config.toml
dataset = "single toy objects rendered from many sides on busy backdrops"
image_size = 48
method = "byol"
arch = "vit"
norm = "rmsnorm"
norm_position = "pre"
fused_qkv = false
layer_scale_init = 1.0
num_experts = 16
conv_stem = false
lr = 0.0027
Rows from block 2 of a small self-supervised image encoder, named by matrix and row number. Rows with one number within an expert belong to one neuron, the router's apart. Each number is 128 + 24 x the weight over its row's rms, rounded and kept within 0 to 255. All counts start at 0. Numbers have three digits each. After the name is the row's rms in percent of the matrix's.
Before each expert's rows are labels from the 100 images, of 14848, where the router gives the expert most weight on average: "patch colour" is the nearest of a few named colours to the mean colour under the peak. Only what is clearly more common there than usual is listed. The data: single toy objects rendered from many sides on busy backdrops.
# router: slot weights (model.blocks.2.mlp.router.weight, 16x160), inputs 80-159
# up: expert up (model.blocks.2.mlp.up, 16x80x160), inputs 80-159
# down: expert down (model.blocks.2.mlp.down, 16x160x80, transposed), outputs 80-159

# expert 15
patch colour: pink
router.15 063:130143158142127125137109127128150170150150141099165119146156099159121160118138132133131144114131081154099136077122131122099092141108140172098131137171193086158136118100123119152092137143129168096123133126108135135126124097113163127069148141
up.0 089:159121121098096108127155125160126102163131124170128113100127162120101086119117161121104134123136138079120086145140122127124150131100099095119116100093125129086126125137141131141146125126132091129096099102150127112162107139121131140156150096
down.0 101:084103130119152136135094166125127096123106126153147121133119117119138141120132120101132102119100121104146136175140149103110097143122117134110133133107042122147081124114133112114138160124106129155155128121121189167169117119151097114162099128
up.1 087:163119142115122099126134169167168101127134085166126105108128122094097114129085124082113134182147140118129080118148127157153164114123107089133128091137118141111095146152131115112140105131128125169145126099160115099105113118147128149143115140
down.1 101:081105131123153135132094168128125096122106127155149120133117115118139140123132119102131105119097121103147134172142147102111100141121115136111134134107044123147078127115132114116139161122103128153155129120123188165169115119150097116163099132
up.2 076:121099163123142091118178152169158115116134092167094108124107145096126115122106145075119102163153132101124093122138114143169182114136114069178130106118111163124117147169115126116124135124130106155129126104152123101100113133173126151153118149
down.2 103:081105130122152136132093169126124097123108127155148122132117116120140139121131119099131103119099122103147136173140149103113100142124115136111134132109042123150081123116133113116138160124105130154157128122120188167169115120151099115161100131
up.3 089:154136115139124091129136121140141099163109102170080143127136116092142087136100112156116161124132136126127082138126131134136162106132114096103106117134130082142101116165150147109182119124137085163117102103138159089131120154156088168156128119
down.3 100:084104132121155134140100166127128098121104130154147123133117118117136142120133117106133100121099123104145132176140147104112098142123117136109131135106044118146075125120130114118140159124103129156154129123123189164169115119151098116161103132
up.4 105:156153103127118134139110108124112128135143208161167132138125143164146088111111180153115121135106148119115127091095114114149151140202109155105133106096115113109126124133144080113168117103152158113157105129108127152103180104130141103150142050
down.4 085:091126129100155120134056159129149108096120086151129138115091093111114133162137091114138134111126109124185145141176129115106104154085129119088111167141108133167089132120100138105092164137098098157119137144107168138178100146133121126129109168
up.5 118:141118182119077163148118134164108147117108139101045119142134122153132130123160107073107114142132168120133131188126153127123116145115147089131151131146133161087173123106171176100090129103093107117111193140133131153108099154128082110170122118
down.5 074:164143126149098121118186104141137129156137119112130123126118147144126103151124154183128153132125117125114103072130073165146155123132128130158117114114176130118153140141108150164157103153148110092110124115133065099097147126112170137093119124
up.6 099:136113121132151099128129146097132115121129101153124152091108133115095173173110117133125138165149088154142111150158090151135140117164118089139103114147108111118093141177130099148158102137145119140126111123136173087117116163156084150110130170
down.6 092:069109127123160138137102167122122099119104117153145117131115123118142142125133118107127102101099100097158129161131132108109105137111113129108141125114048113148079121122132118115141145127102134154168135126129180165163112133144092123162105145
up.7 077:141106136108141086108167137162153109143116082168089116122128126082147095135101133108119127163153132106124081124130118145153169115143122075144115112127122130136107136181123134106146128129143101157115114098152140087117122145163104162161127147
down.7 102:081104131121153135135096167126125097124107128154149121132117117118139140122132117102132102119099122102147135175142148103112099141123116134111133133107043121148079125117133114116139160124104129154154127122121189166169114121151098116161100131
up.8 080:135109162129153097115190119198159102126135125169157103125097130103151113134131155119117163095135136079128086168147086135158168127138098076147118115087133154119093152140146141125138148113113127145133099105167117109120140141131142167156133081
down.8 101:083106130123150135134096168126124097123109130155149121133117115120137138118131120098132105117100122100148137174142147100112098144125116133112134134107043127151082124117133113113135160121104130152157125120119186169171115122152098114163098131
up.9 079:145108143125146087113156154183160110116148087166107103121123129067139107135092138092122134170135142095119081121150110149160175114143106077172118109128120151118113145170124127112142145108123124165141129101164127096099118125178131172150105144
down.9 101:081103130122152135131093168127125096123107127155148120133116115118139139123132118101132104118098122103147134174142148103112100142123115136111133133109043123148080126115131114115139162122104129152155128121122189166169115121150098115161098132

# expert 3
patch colour: green
router.3 102:143124103141094113152162125130141104134136117148115106107113140139148096203102103105129116119143164111150131112176160130147130117106129057144146126097134151134144118150096175133113127168139117125119106115132100161143159207148126118154140147
up.0 093:141138166173176107109140113155138142138123125165139141148116147110096137113160178144128116133156114121107073154120099138121166114151096173145117126145148096103096078116150072142145158139095190166175114134141173086122124102137104179124103090
down.0 095:123119134139122117106167139133130136137134106133123106131165130118109144140137151098142109116157199150150115179121166141129110119139123148183124137118113130115136085112137136123126179156106123094140129139159116152169106096155123122149107145
up.1 078:112099121163165105110152098137125134132119164167176111124124154129116122068129153162107152141136116130116088138129087131127194107098104112125123126144181122120101084154126096147179125135123142140139115121142156077138132124170141137155103142
down.1 097:131120133146127117093164137129129136131141101130114109133166126118105145136131148101145114110158199150157117172125163144140110117138125137177121139120118144118138080118128141118129177152111113093128137135163111148162102095148126124151095153
up.2 076:143125139192167109096179110140127121139120127173167121125123141134110128109141196142107151131150126127108089142111095131123184116115090157128120109139151106102109076126154096143189130143112176143161110123152159080126118101153106161150122103
down.2 100:125117136144124118099162139130131136139136108131119107132167126117106144137135150098144115111155199151156116172124167143133108120141124140178123137119116138119139081116136139120126179153107117091134132139161114151166103095155123121152095150
up.3 173:147130128112135146136105118117100135144119137121135132129125121126135133000142193141117125153109125139128134142100125134098112135154128148127135138141120131111116094108131132119127131073119098132144165134139139116115092048135154113148096062
down.3 148:101121130155175128080196113122119135110151165134111133125143107110131138177128166156152121122141141139168120142111120142137121093164124113105085113140141149164123120156127098097139152167157099124102077122184143131158137150124143142105111238
up.4 060:149059120166159106110161110119133122122129156168157129113125132135113125105095143149116173160135101130110107092127110128116181128074107128134123104135149088155112105158141106128200125151131129140138119117139116070123154094112097149142150171
down.4 098:123120135146126120099158137128129136134142103134116108133173128116106147135132145099142120109151198154160115172124166147136109115141121138175120137124117137123140087118129144114129182151110115097130137140159112147161101098152120122153094150
up.5 173:150129143115125155149110120135096114130125131117135124135120116121135123000158186130111117148110132128130122154113128140095109128143127144155130130139108132106118094109138127127121136073114093134140160147129144125129085049134145123144077064
down.5 175:109131126149181124086182106122125132101136169127109145125133112123136143186131159178149121124120132124150108123115103149136134104153134113075087126140142144168110136154122085089141144159148110136103077120179145122148146180132131145103136228
up.6 084:149144110118144116128176141141140146148102168101127134098111138115122129203134129161152125109117103125120133098120108124131109137160146156095149131099106097139117150125114143112139127129130158122132111132148135127127217129109120110131167204
down.6 071:117095126110068137127078127122117120144155105126150141124126125130136092036115101112114112142140066101102155108133123111112132123109129134143133119151142114108145092090123144196101106103136143157140158135106149100119127088114142133109137069
up.7 092:124120130182158115107164089126126115135119169162169109109122126127107127095103145173109163156135125131109103138133103126132208106084107120138120120131151131128094086175108093140195108153121133148155109112147118087119128114142126136156128142
down.7 095:128118133148127117096165136131130136131140099129113106132168122119105144144132146100144116110156201151155114174126167143141112117132126138178123139120117138120137085117125145118131176157110115093128137136162111147159102096146127127152097156
up.8 086:118116084150137123110139132100119136149106153133142138073107124152115123124045134138123142111122083140111166092130116130101127131079123137117117106100139083152116111146153118132137078107174139143121101104134133109113139112152083120097141197
down.8 087:133116130145124118125141127123129131135160090128124115130184118109108146126118135096143128107162196150146131176128162145150108120150126128164117140135124153125130085106133159119137179146119103094130149125159111127141098103134127123150099127
up.9 065:140075101151144110110162119115131105137125166150148129092118130147127123121064148127118172129135088141124127095126110132109146123081113114117118094123160097146127118155164123136180110124149124147116105108144140096133148096152087125115156189
down.9 093:126122134143125116108145135127131136137147095131117109132179126112108148134127139097145118108156201155156122174126170147137104117146122134172121141130116142119134089116133150118131178150114112099131140136161116143155097101151123121152096139

# expert 11
patch colour: pink
router.11 070:119156129143126125132137129141126124116110142086101119099115133146139101113118118145149132117120155088169133132161097134166130155141159093109127132077115166134170107138104186070102101069143072095093149123103087185125119151126148066183058093
up.0 070:164123139145099065090123158100154110090145128152119122105119147160184113121091141114121084121176116126118072124148106151140161097139101126092147112117120107122117137133178097194152118157148119125103137120143142085131147104145116161110107128
down.0 098:136161135162135128132134127137093143140094130155103123124150092112097155106134146086142127108113162118192126138096088132112084167157118155162123139122094131122169118112137094095102144095113156123169117135134117164156138117141122091161093113
up.1 108:115053146138148110133171099118115138108157115130124128110116130098125143154095102118098137120138127146117089130142117160175223120118126086162119114106164131114102130140117139173135134138123137136113112115100122092123117149113156157133125127
down.1 094:152136129142134121127151102131097142154086151176101129127139097115093156090128172113149118146103149124170116141081087133083087138160107168162117153114102128111165111125134049116105148090124168122150116126144141140128141104129106093146097117
up.2 093:125144156148153168138146138117057140126178134155164135123115087108108148119141144121031146110155154150136083130085141137159153137182093083165122114135172142119147128146093131117161166117110129110121104125144093107137115171125142140145143094
down.2 104:128157132144177098124115124115129165124095136133101140121148132145141133142136133130154137151096145151124135122114132141088082152113151180113113142098119138110103121120147078155120114126144124173131100159117192141097144098153106105140096148
up.3 080:112060129104157090108139134090125134098143119147130143126129160117106146101087080151128130163134112129105070123114133176135205099154109128163119107117151110118061114146139118178146124151133139128142120125133119068116136115112139152102149115
down.3 098:146173134162140123126141118130095144141088118156101127125148095115090161103132152094148129109106156124185125135098088136106084167158120154158120146109093127120166111117128089095107137093117150123164117138140117155142140119135117090166091102
up.4 075:124073137112105083115132097101165142103149123156104121100124144104171111160097095111127096097146106131117105139117102144137164097130096085125151110141156169122070150135145124202145155146128108132115137125135143098186128113117141145112095134
down.4 092:135163136162139129133128118135094143136096120154099125123149091113098158111134150088144134102110163121189125137096089133114081165152118146157124140124097142128172114118136094092104143088118153125168119137127119161150138121137127090163088108
up.5 120:131096148162142128144126110142108170158146119126152145129106110113125165087159122094147149125139140154151121139130127106086059123155115131114103123163156133131072117100125105120123139102108134125124124141138168125177115134130120135142140123
down.5 123:118160124100174150113104148113104084119091124149099124125141171141142158156115125156118120147094113146115146112129106149163184147124119124114145114113097135162163149133111165126139110154168102156098129134144066141108146122142163132133119131
up.6 108:144103118104092122143123103123089149127103126131149135138130130140155122067141171123130097116132143106155131164140132110089076126117109116133123112119144122143121135114135125111080157135119129098109092137121118161144135130115137100145134124
down.6 092:103156122116163143126107171139160132118123152106090143111084146154127103172142119162128152150121106146054101095136129133138175103155148124106148131126108132105109139127103121161156079133155125162104150106130124103106133111154132142118089117
up.7 080:160132134146080090095095147103149100085140124154140129110129148160182101146103138097117083145178120123123089124140090141124140102097100144064151109134127116138118147127164108178141136170139130121113150125135164096155115096152147157105102128
down.7 090:129159137160136128143131122136094145140096131155102126124152093111097157109135147085144131108110168120190123140094088131111084163159118152162125140129095133122168112114138090096103142094114159126170118137131120162153137118140129090160094110
up.8 068:167116133139102061091126154099160116083145129152117125106118151155183114118085136119124081121172118127118073125147104154141163096141101121100148110119122110123114142138176097191155118151148114125103138119143140082132148110137108161112107126
down.8 098:136162135162135128130134127137092143140094131155102123124149092113097155106134147086142127108112162119191126138097088132113084167157118155162123140122093132123169118113136094094103143094114155124169117135133117163155138117140122091162092112
up.9 072:132074129111134081119125142076140116091133113155136139126132157125118137120082117158134118172143116122107060119127166183129185087141104136158121105121140112121069130149151118182148130160141135121133124125143116074112132111107099153112145123
down.9 096:141171135161139127129133123133093143142090122156099125124148093115092158104132150091145130107108158122187126133098087136108083167154120155160121143115093132120168112115131092094107137093117151123165118136134117158147139120138121089166087106

# expert 0
patch colour: black
router.0 106:110155119103127143129120184129105123115113116255121150138135146136105125121123103152106095129117127099127124150093144122115173098155071149140149104120129108101151134124139093109106125135123166128188121131132128132124112136113130138123125124
up.0 077:124105142147128087112125111152151143147132156162157105147113111134112125128150162110153132119148149166136116139141176123107118157125150153077115152130200156132121125141158119109120126168126162123129079124119128124095132112096124143077176119
down.0 089:168164128143138141106093083136112116123126144133079118119109129141118096145112131117117173128109131108105119087165125120160143158115145090073121133104118140147186109141150156124124044125137102104118088121124092129133144135142176133140105121
up.1 097:169118133086148097125133156135158144085113141113117124143126146150093141122146107120152140112124115109113093102163156143114071143135176124080134158146148082137117155168156154120155137147106102122118141140130148111145134127137143210115121133
down.1 100:169157133129145124121104079137138125130147135120091127127116137135114104146121121121138157140127138112090109087169140126158132146091164092057104159127138134159169114151142151129141062146123106106105104130110093123113141122145180157136112116
up.2 108:174126139113137105128146144122155148094141152081122117142141136139109149117137100120147146123126116129125101101175110141119056160134175115075134154153156105153137158163138162110153151139115073114102157144139129106148142122146159182108109149
down.2 106:174156135141149122127104064135138122131140128121101122131120132128125109140126121130141173135113134115100105085170125129155130141088160092064102171126146131167163118153146149126157080140119098095107113131118085113132141123137176147142103118
up.3 083:158118151083150093110145145128158139092116118131121131164124147145092150130154112123155140113134110101104077094170133150122086141132166110065128156140149082137122149171146143121150152135112109131121143134133132099140116136136146222117115126
down.3 092:166158132137143129122102086140131124128144142123089125125112132135113097148118124118131153132128129115092113087167136122157141148103159092059107146118135129153174110152142147125128045142129108108111097125104093126112143128147185158134110118
up.4 108:172125140113138106128142142123154145092140153083122118140140138140110150119138102119146146122123117130126099101175113143119057158132175117076133153153153105154137159165141164113153151136113069116101158146137132106150140122145160184108110150
down.4 105:172155134140148123127105064134137121132140128121101122131119132128125109141126120130140173136113135114101104086170126129156130140088160092063101170125144132169161118151146151126158080140118097095108113132118084114134139122136176145144103116
up.5 075:126137149127131110108108131143153113112187139123156130174131165153148145163134144121148151107137081108150093075185088157138092158109134086103130137144133177147139113132068166165142147105150097126139156121126113083130155128193171185110098146
down.5 085:176172128143137131119099083131117124126132147128094128123115126138120096141109124121129172132116130117104123088163127118153142153111155096059111140109132129149181107148145142116129037133138111108118086122112086130127139135145178137144107114
up.6 109:177118143117137108128140135120153141091149155073125117142142143139114154119136107118145149127126121132130098099177106143122061161128174115079130151155155112159144161158139166115152153140116065114096156145136121103150144118146164179102112145
down.6 105:173156135141149124127103064135133122130139129124104122132117131127125110138127121130139178135109135115103104086168124129154132140088157093062102168124143130171161118149147149123158078138118097097111110132119084115137140123138173142147101114
up.7 083:145145133104116117125127115094150107099176133106159091148146165108154152149113134112147154070127101131116116083182105167144083169118132104129122135160144136154113131154112143139147156148154080125119138127124133102144157134151165152107115130
down.7 089:165164129144144134125102074135114124126134146126105120125110129132122097142112125119132185128108127120106121083163125119155146148109154090065109144105131136161174107145149148109131045126134107102120087118118081127133138137142172133148105115
up.8 064:143125142122134100115130139108152121109142133164150134153132107120155140146117148135153152079119133107139111086177096146141077173120140119088124145140110121132120118185064155142148186134150087139152151128135126098142129127158155185142090135
down.8 087:171167128145135129120098086134119125125134152123089128123113129141117093145111123117131163127122126114101120088165125120156142157117158092066115136111135128148184109154144144120124039137137113109116083124111089130120142137149182141139108114
up.9 091:143111065125091116132109119118139118125172133098180084090120186157137142137082139107140159101125091117155140094161130150152100164097135094140134130135142148140099131115104155168157100128163100139117117096097147100126136115129159127100105134
down.9 091:173160130137143142118097061148121120128130134130103123119098125134133106129116131125129188126096131130096122088155130114140135139094156094070104164111131132162184102147147139121142059117133107109121085112126089121130139124138171133146101110

# expert 7
patch colour: black
router.7 069:089117109190124153128111089141108130133145136179175080102091138146138117113126169129091165071140109139133133084118113122122164070091081134133132079120161110158105128126130130163159102123133126104107114110101124122122125125155164134135111139
up.0 086:111130111107113093091119112097170136128160126134155146089114126125119138168073104113157107145147105127142175071174090120165178140135124084162119138119170149117153115111122112132116117140145090162119117113142124119138155145147142154112157087
down.0 093:119139129133115089133085126139107131115118142123132082128108170142162113119127158114146033126150102143164130156127108122113151135083144099104138155100079135118123110094117104067101076111137156138096119122138155171075134137138117112146110114
up.1 117:132107142125135147109151073118109098111121111142122117126104152140154153142121174107119126115115142143150136122116111106139165071072112119130117118125073147174095111127150113166194138142136112137114122120168144147157120133156155106157131100
down.1 114:132140132144126136135197156146172128133138125118119189120139058119083111132138075143116151152136141090073132141135164123136114117146142121128127125167162137109135153173132145115099146136132118117136141116125105116110124123105109158123139126
up.2 116:126145128093155127114111151059134147139119114112144141102160148132136153128124076174138155145130105140136159072170092127132058173158147129115125140108128035163148137176140077114140117156138149110131103143109113113125127148133141128107144157
down.2 094:133083129075095148114119094132096146163157144134154125133116110125144103091138150089119138098122155138120120171117133130130150127125125110135140129140137157077142104097119146139110166050099144112124107139145148145146132117126119114139124093
up.3 084:125085112093120095103146102078159142090110101129094164108122142140120147129079114103157086169145085108108163133153096129173133131115152091137120135097095127126127120151144134120119113139151110156113136119164127107104112127135092161105149127
down.3 101:110132129131120089133092128142114130119113140119130086128107170139154115120124151118148034130153097143158130162125109120116146136091149101100137153100077141124114110093117106068107069116136153141100121121147155165072133142138111117143115118
up.4 077:118109122100114090099117091086169149087143123131126176111113151136126140149070114106162103124143083113114163064153094122187172136124135078157123133112133122112131125153110134136109118143152116146128121117159113111099131139143125162110167103
down.4 101:114136129133116091134090131139111128116115141122132082129109169143162113119125158114146032128152101142159130160125110120116151134088146100103139153099077135121118111095115105068106075113139156138098124122141155168073133137139114116145112116
up.5 107:125131123090140148136093131097120134130072138089128127110148148144122142126166096118121121155112141132132167178112163113101073160153202150113149157110062072147151122119175101063144134120101135106145116161102145165112098163148098086138123122
down.5 083:128126129129119176131133138127099117147152129165137159125124086121113105132130149124090221098125150125123127070133116128140155099144078131164142076138181141120125124158134142176124164123121103113146128133124104115188128103130162137132127125
up.6 123:151157116110119128144123127122145156153082152079146142146140102124101114136163109118148126123121144108105146163103162103101067195166203157111157189118133092102151117094121093080118159141099180118171127162119139151110109149117118098135137117
down.6 112:094117123135142162128099117132073118137142125157141129135127112119136098128107163138104175093111119108154108078133100144148165112142087109187135082090148167131106124118139174161141135096125044118130122121119126101201121117128153123137074134
up.7 090:131077106091123100107141111081154136096101111132077161110128140140123141117086115101153085184150086101101158146150104134158126131107151091129118133097085138124130115153158134121126112138147110154113135120160134110099115117126087156100143136
down.7 100:109131130131123087133092125142114133119111140117129088128106169138151115120124147120150034132152095142156130163125108120116143136093151101100136153102078145125114110091117107068107067117135152142100120120148155163073133144137110117143115118
up.8 140:116091111112102134109145097155142101147095123116171094128123134125137124142135130079136127157115156113136136163111141090132145095119149115130146141112054156102123097133158099163177121116115147133144113133159178126148115138148088123137147124
down.8 124:128158134137120134140158162171128111091163135136106139138100118134125113136148163174122094113119123115116112093134132134128180105119112128106118140135163124133084135148107158087108125125141090121090163107123123135103125099100153162133075124
up.9 079:124092115090117092102148099074160141089114097132099167108120145138119147134075117105159087160144084112111164127154097129180136131114149091138121135096097124124128121152139133118116116140152107155114132119164125105104111131141096161108148126
down.9 100:110133129131120089133091128141113130119113140119130085129108170140154114120124152117148033129153097142159130161125109120117147135091148101100137153100077140123114110093117106068106070116137153140100122121146154166074132142138112116144115117

# expert 13
patch colour: brown
router.13 108:164127120142113128083193139128121116091167096124115107119121158144137113050115180128123112104138161128160123156141147135157156117140130096155129126106139148096122128141146142123123133090130075139117159122176124105135105068144150114184067074
up.0 189:134129218151178140120096126187127117142136092127130148164091116085130175119191150129128148117122135161119037119124131160106113124122127134123110123152110135109108125125118103120153210124082125155135140153108140126140115118146136142136113104
down.0 168:141141140157189126156130099109150129125106109124121157117129150129118183141136124168121148158101128181147104127119133147126145123152124098050120115118156121181136117157125081101124123195114122182108109149143147122075166143132109131107171092
up.1 114:134159130128121107141075093131152147150124255125121139115131121104093122074123173146158159143119103117095149125098101122121095123188136188092127140136133060131105102116158140117131100084128128110139149131080139111100129077115135118124100108
down.1 110:145134126133111117127101142139136131142134002119145156116098110125136122186126090130129139127120093128121131091128094122111140149039132118138149112127118148139143120118103104141119118154119145126149123120120128133125146162099130129117188140
up.2 087:102097108124116142083091120124104123169165084142133132128123116159129095131094115104097130124118088140120147115116112142097160116099113116140101086157121103090139056171096154178163078109150152134124134112090155083141161111100141145095094107
down.2 097:121154127120131134131160078097153123145100110116132129133167170101050155159126140112132128139149160151129151150134167129143117135163129147136124130121118127169149189134150146106135132182159130109110091148165121136100138164146112117142174139
up.3 055:126109109096138110156147122139128140150120084151135138110122121130157125137101101129144138103136066127077125082161101134110112115105102124129125127138147166193128153138114161166171155132146114107111135101133147119143161133071104141129165161
down.3 087:099133136148133129090158139134134143144110112134115109141170129111095151195141162107130125125155204134140115187113182129149125111157119162155121139111116148127127182086129155122130145170121155122134135141186120140155112142161108110157150156
up.4 104:128132145118123149146093133162110128178103149118142130131092106128116136211165110123123130140105132132122097118113138119125131140123133128127143117134101101144157110094127136115138158136098205130156102145108132168122156198139117109124188086
down.4 121:112137122127171131104134127124122127071134170115091112136108133132136120062117154152136112120149163128135110164126116145118127098136120124120102134162150145150100171187132118104128127137149091138105115121120119113165111094162121167123056202
up.5 089:124121188154156112103145125165154090127138055157107144136101112113126137162181155115144151117137131150110046105150142142113124117109110120112124146151140163158181166140098102148147201158087125155131121139149110118156127129158106166117161137
down.5 084:098125136150122131083165147135134137146121093133125107139163130116097146214141154103126120117157195132135115171108179127151129113140119159166131132111114138124136168081124156130133144172117157111140139141182112140161119139150123107153168162
up.6 051:121122156162126082112114083124162127134148127155134167122124119120102122150132115106168167148133065126128098087148095155134140123093115135123112154176130141152145133161086112197132135136122155140117112124111094081116131105128118175077160143
down.6 089:095130140152131133093170146133134137139108118137111105141169129114100153202143163109125121126154201139140111182112180129151126110154117155153126133108116138132130186094133157126129140174120153120132141146180119142155118137158114111156154167
up.7 082:131134180141153112100160129160152085125139055158093133126103121113129136158178162116144140106140128147109053104145139142120122118099109123112128145148139169159189166138104107156142200163088119149131125140158116117159129122149104164111160142
down.7 086:098128137152126131086165148135133137140116094134122107139164131117100147213144156107126119117156194135135110175107178129151128113136120158163131132111115138127132171083124156127134145174115157114140142143185110140160116138151118108153168169
up.8 106:124142147131114140148097141178125132169092135113139119143086106145120129211176133107133131135110138125124089127117152110110110144115138123123158123133111117136173127097112132112127164138097198117160115147112133166122155181127104117137177094
down.8 111:109127126111178128140117124127114130077130179119101124132104122132139125037123147163138110138143144115129110141115099147116144091131123145124105133161143139140086172169127108120139127114136100147112116122108128102166107085152146162113041193
up.9 105:133131176135153111101158142158156106124133055151106131132106121129130140203166123115136120124151136130126052102140161132124143107106112094111128130143133173131173160132118106145124182178098116134113108135171087126142137167151104164118168149
down.9 093:116125134145118124097150135133137139156113055129138111135163133113095143240139132107128124121150184129132116166105162125148133125106125155167136132107112127123139140080118156128134143177111165099144137140171111139149130149132119102149206148

# expert 8
patch colour: white
router.8 063:148132113230138112134120138138158113156142100090188099099113073110142117128119153058161185105137092145130135102106135159121098169115156165164120153130092091170103124109142116145171117139134135141169108118102140113138145096133109117118129158
up.0 109:117144117101137211144144157146068129123137135158148129121147158120139131151117094121010143091153139109112111113104144114156176123162102125147143104096170077126164135100130082115107133142109153126173132129112096147154117150110131115122146108
down.0 108:154156126112135086127082138132147147155106126119139124126091107123126100127140141115184151146112110119170141139149146121079043183124170152167105182134095129136155138126166129134113126145129078124108101134082164181153145103160141096129076133
up.1 090:126111097105088220169095180107072095166124160131114144168134130158129109111141169115111111111129149110131165164117140115124118134187103155148132109132080136088138133085129142142106149111141110102121136135085141184159140087129150106135094075
down.1 070:127152127127132090160097130128155147111132106055133126125045108118145106129138105138147182170146110139132100096160100124117146136091197113138111151144129114135093126116116106138160107132117164138089125136122107073142127176145087140115127163
up.2 058:141138126110107038146167124096112117102125123181092142100132155118120110107065101149114094164149140106121109102132083147130171115122096097133127112129150124096110138155126113184101093170135122128113141117126116093120125153148160149138094109
down.2 103:126165128107144122121145161138116137122141114153103142118105145124119109118135149137138099109147110108166140123117113130125096172125109117155122126110126127107181131144128126117045099142125103123114122122096114225124134113131184103131095105
up.3 113:156108136084160066128125112174157180106143102135129116133113152109127134115143106153142155091118132124162094114130134135124143131123128110136129157176152161157104128137117127142167152113108139112144140125145106079141115157107114098147146130
down.3 097:078132128130102135132131160128129096139152152157119132116138127148142111185130167107143074132127138118083132129146121134122106123141082119121140073111110137070122133105147176122097092121159107126119104131129131167120143086118190127093141124
up.4 069:147144125108109060160175133122108107089128130173103157087123194124121102084066108158107099193161118099107107104125100127130161116126095113149132103134133150113125118148131112145110093138131119126113163112136116096141128133151144129129088097
down.4 102:125167128104144120122145160138118136122143118153101143117105148123118110119134148138139098112150110107165141125115111129126098169127108118155123126111127136110179133146128126117044099144126104124114122122097114224122136113130185104129097107
up.5 231:111125105101141139119178120096107172123125151130140142096151157078120132133104059134088119109164129106114110143116108116185188132139128109158139127094202094104130137117082108123117123143109162136149119131159085095124114164127127138132122135
down.5 179:186145129146136087130151122128169128154101170132134155128122124128116141122133175118177130137102156134134115160112163131081065120189121179124125152145085139131124155142139068120139132124148110149133113139144175161149140094151097107142149119
up.6 119:155143093128158105128136140154145162099131117126135144105116138096109115136134099170130176124122121130124119047094122132129153141126127148126133141181177128159105126108106109121166086143107167121150151129131083108136125141136113110143167151
down.6 100:092089125138103129134109136127138109139134156133166095135150106149148135162125151081126089123135141131128142177172136125128113121142122099113133109106102137114140117117171211145096132097145070120116097136117133122146139097110152143101123125
up.7 073:108130093092147251143089171121098132142133125131147169165147123122122133128149123148087148113133144120099152113108139128131135129136092175137124105138116099097106147088120108129115146144121155119138124137106125181142132110122145116104125157
down.7 056:140156128120135068133083118131146166126116122036164109134063096121132113105142118097164150122153093123182120138158146126131109150118243108194115169140119113146122124103138152136099119101112100125106110141122103113150126152158137133130115133
up.8 080:148151128093132175148143154157085131122137108186153131108141180121139131128107086122014126085156138112125107087119129115129177117162089112142133098111156091120157129117141108116107136134110133120156130123124109131144109142106128105133131093
down.8 098:144174126097139109128097146134127139140125111137118134123105129126122104124134145127162124120122110114175149129135127126101059188116142137165114162121101138128180135140143127121072108152132088125114104124086138220143141107149165097134077123
up.9 069:101129083092135252141084176108105130144130129128135175159151116128121131123144128144102146130134150123109172132116138119126121132133088160131124097139117111088109147092114117121102138133129134119130119134105129197135135112116155112104116159
down.9 060:141161128123137076130091113132129168118116109028160106136056097122131126098140120097147155121150087130180105124147140126132129131121243114197119171148116109160125124110127136141111120116111119130109114140134089093162126155159113138137125129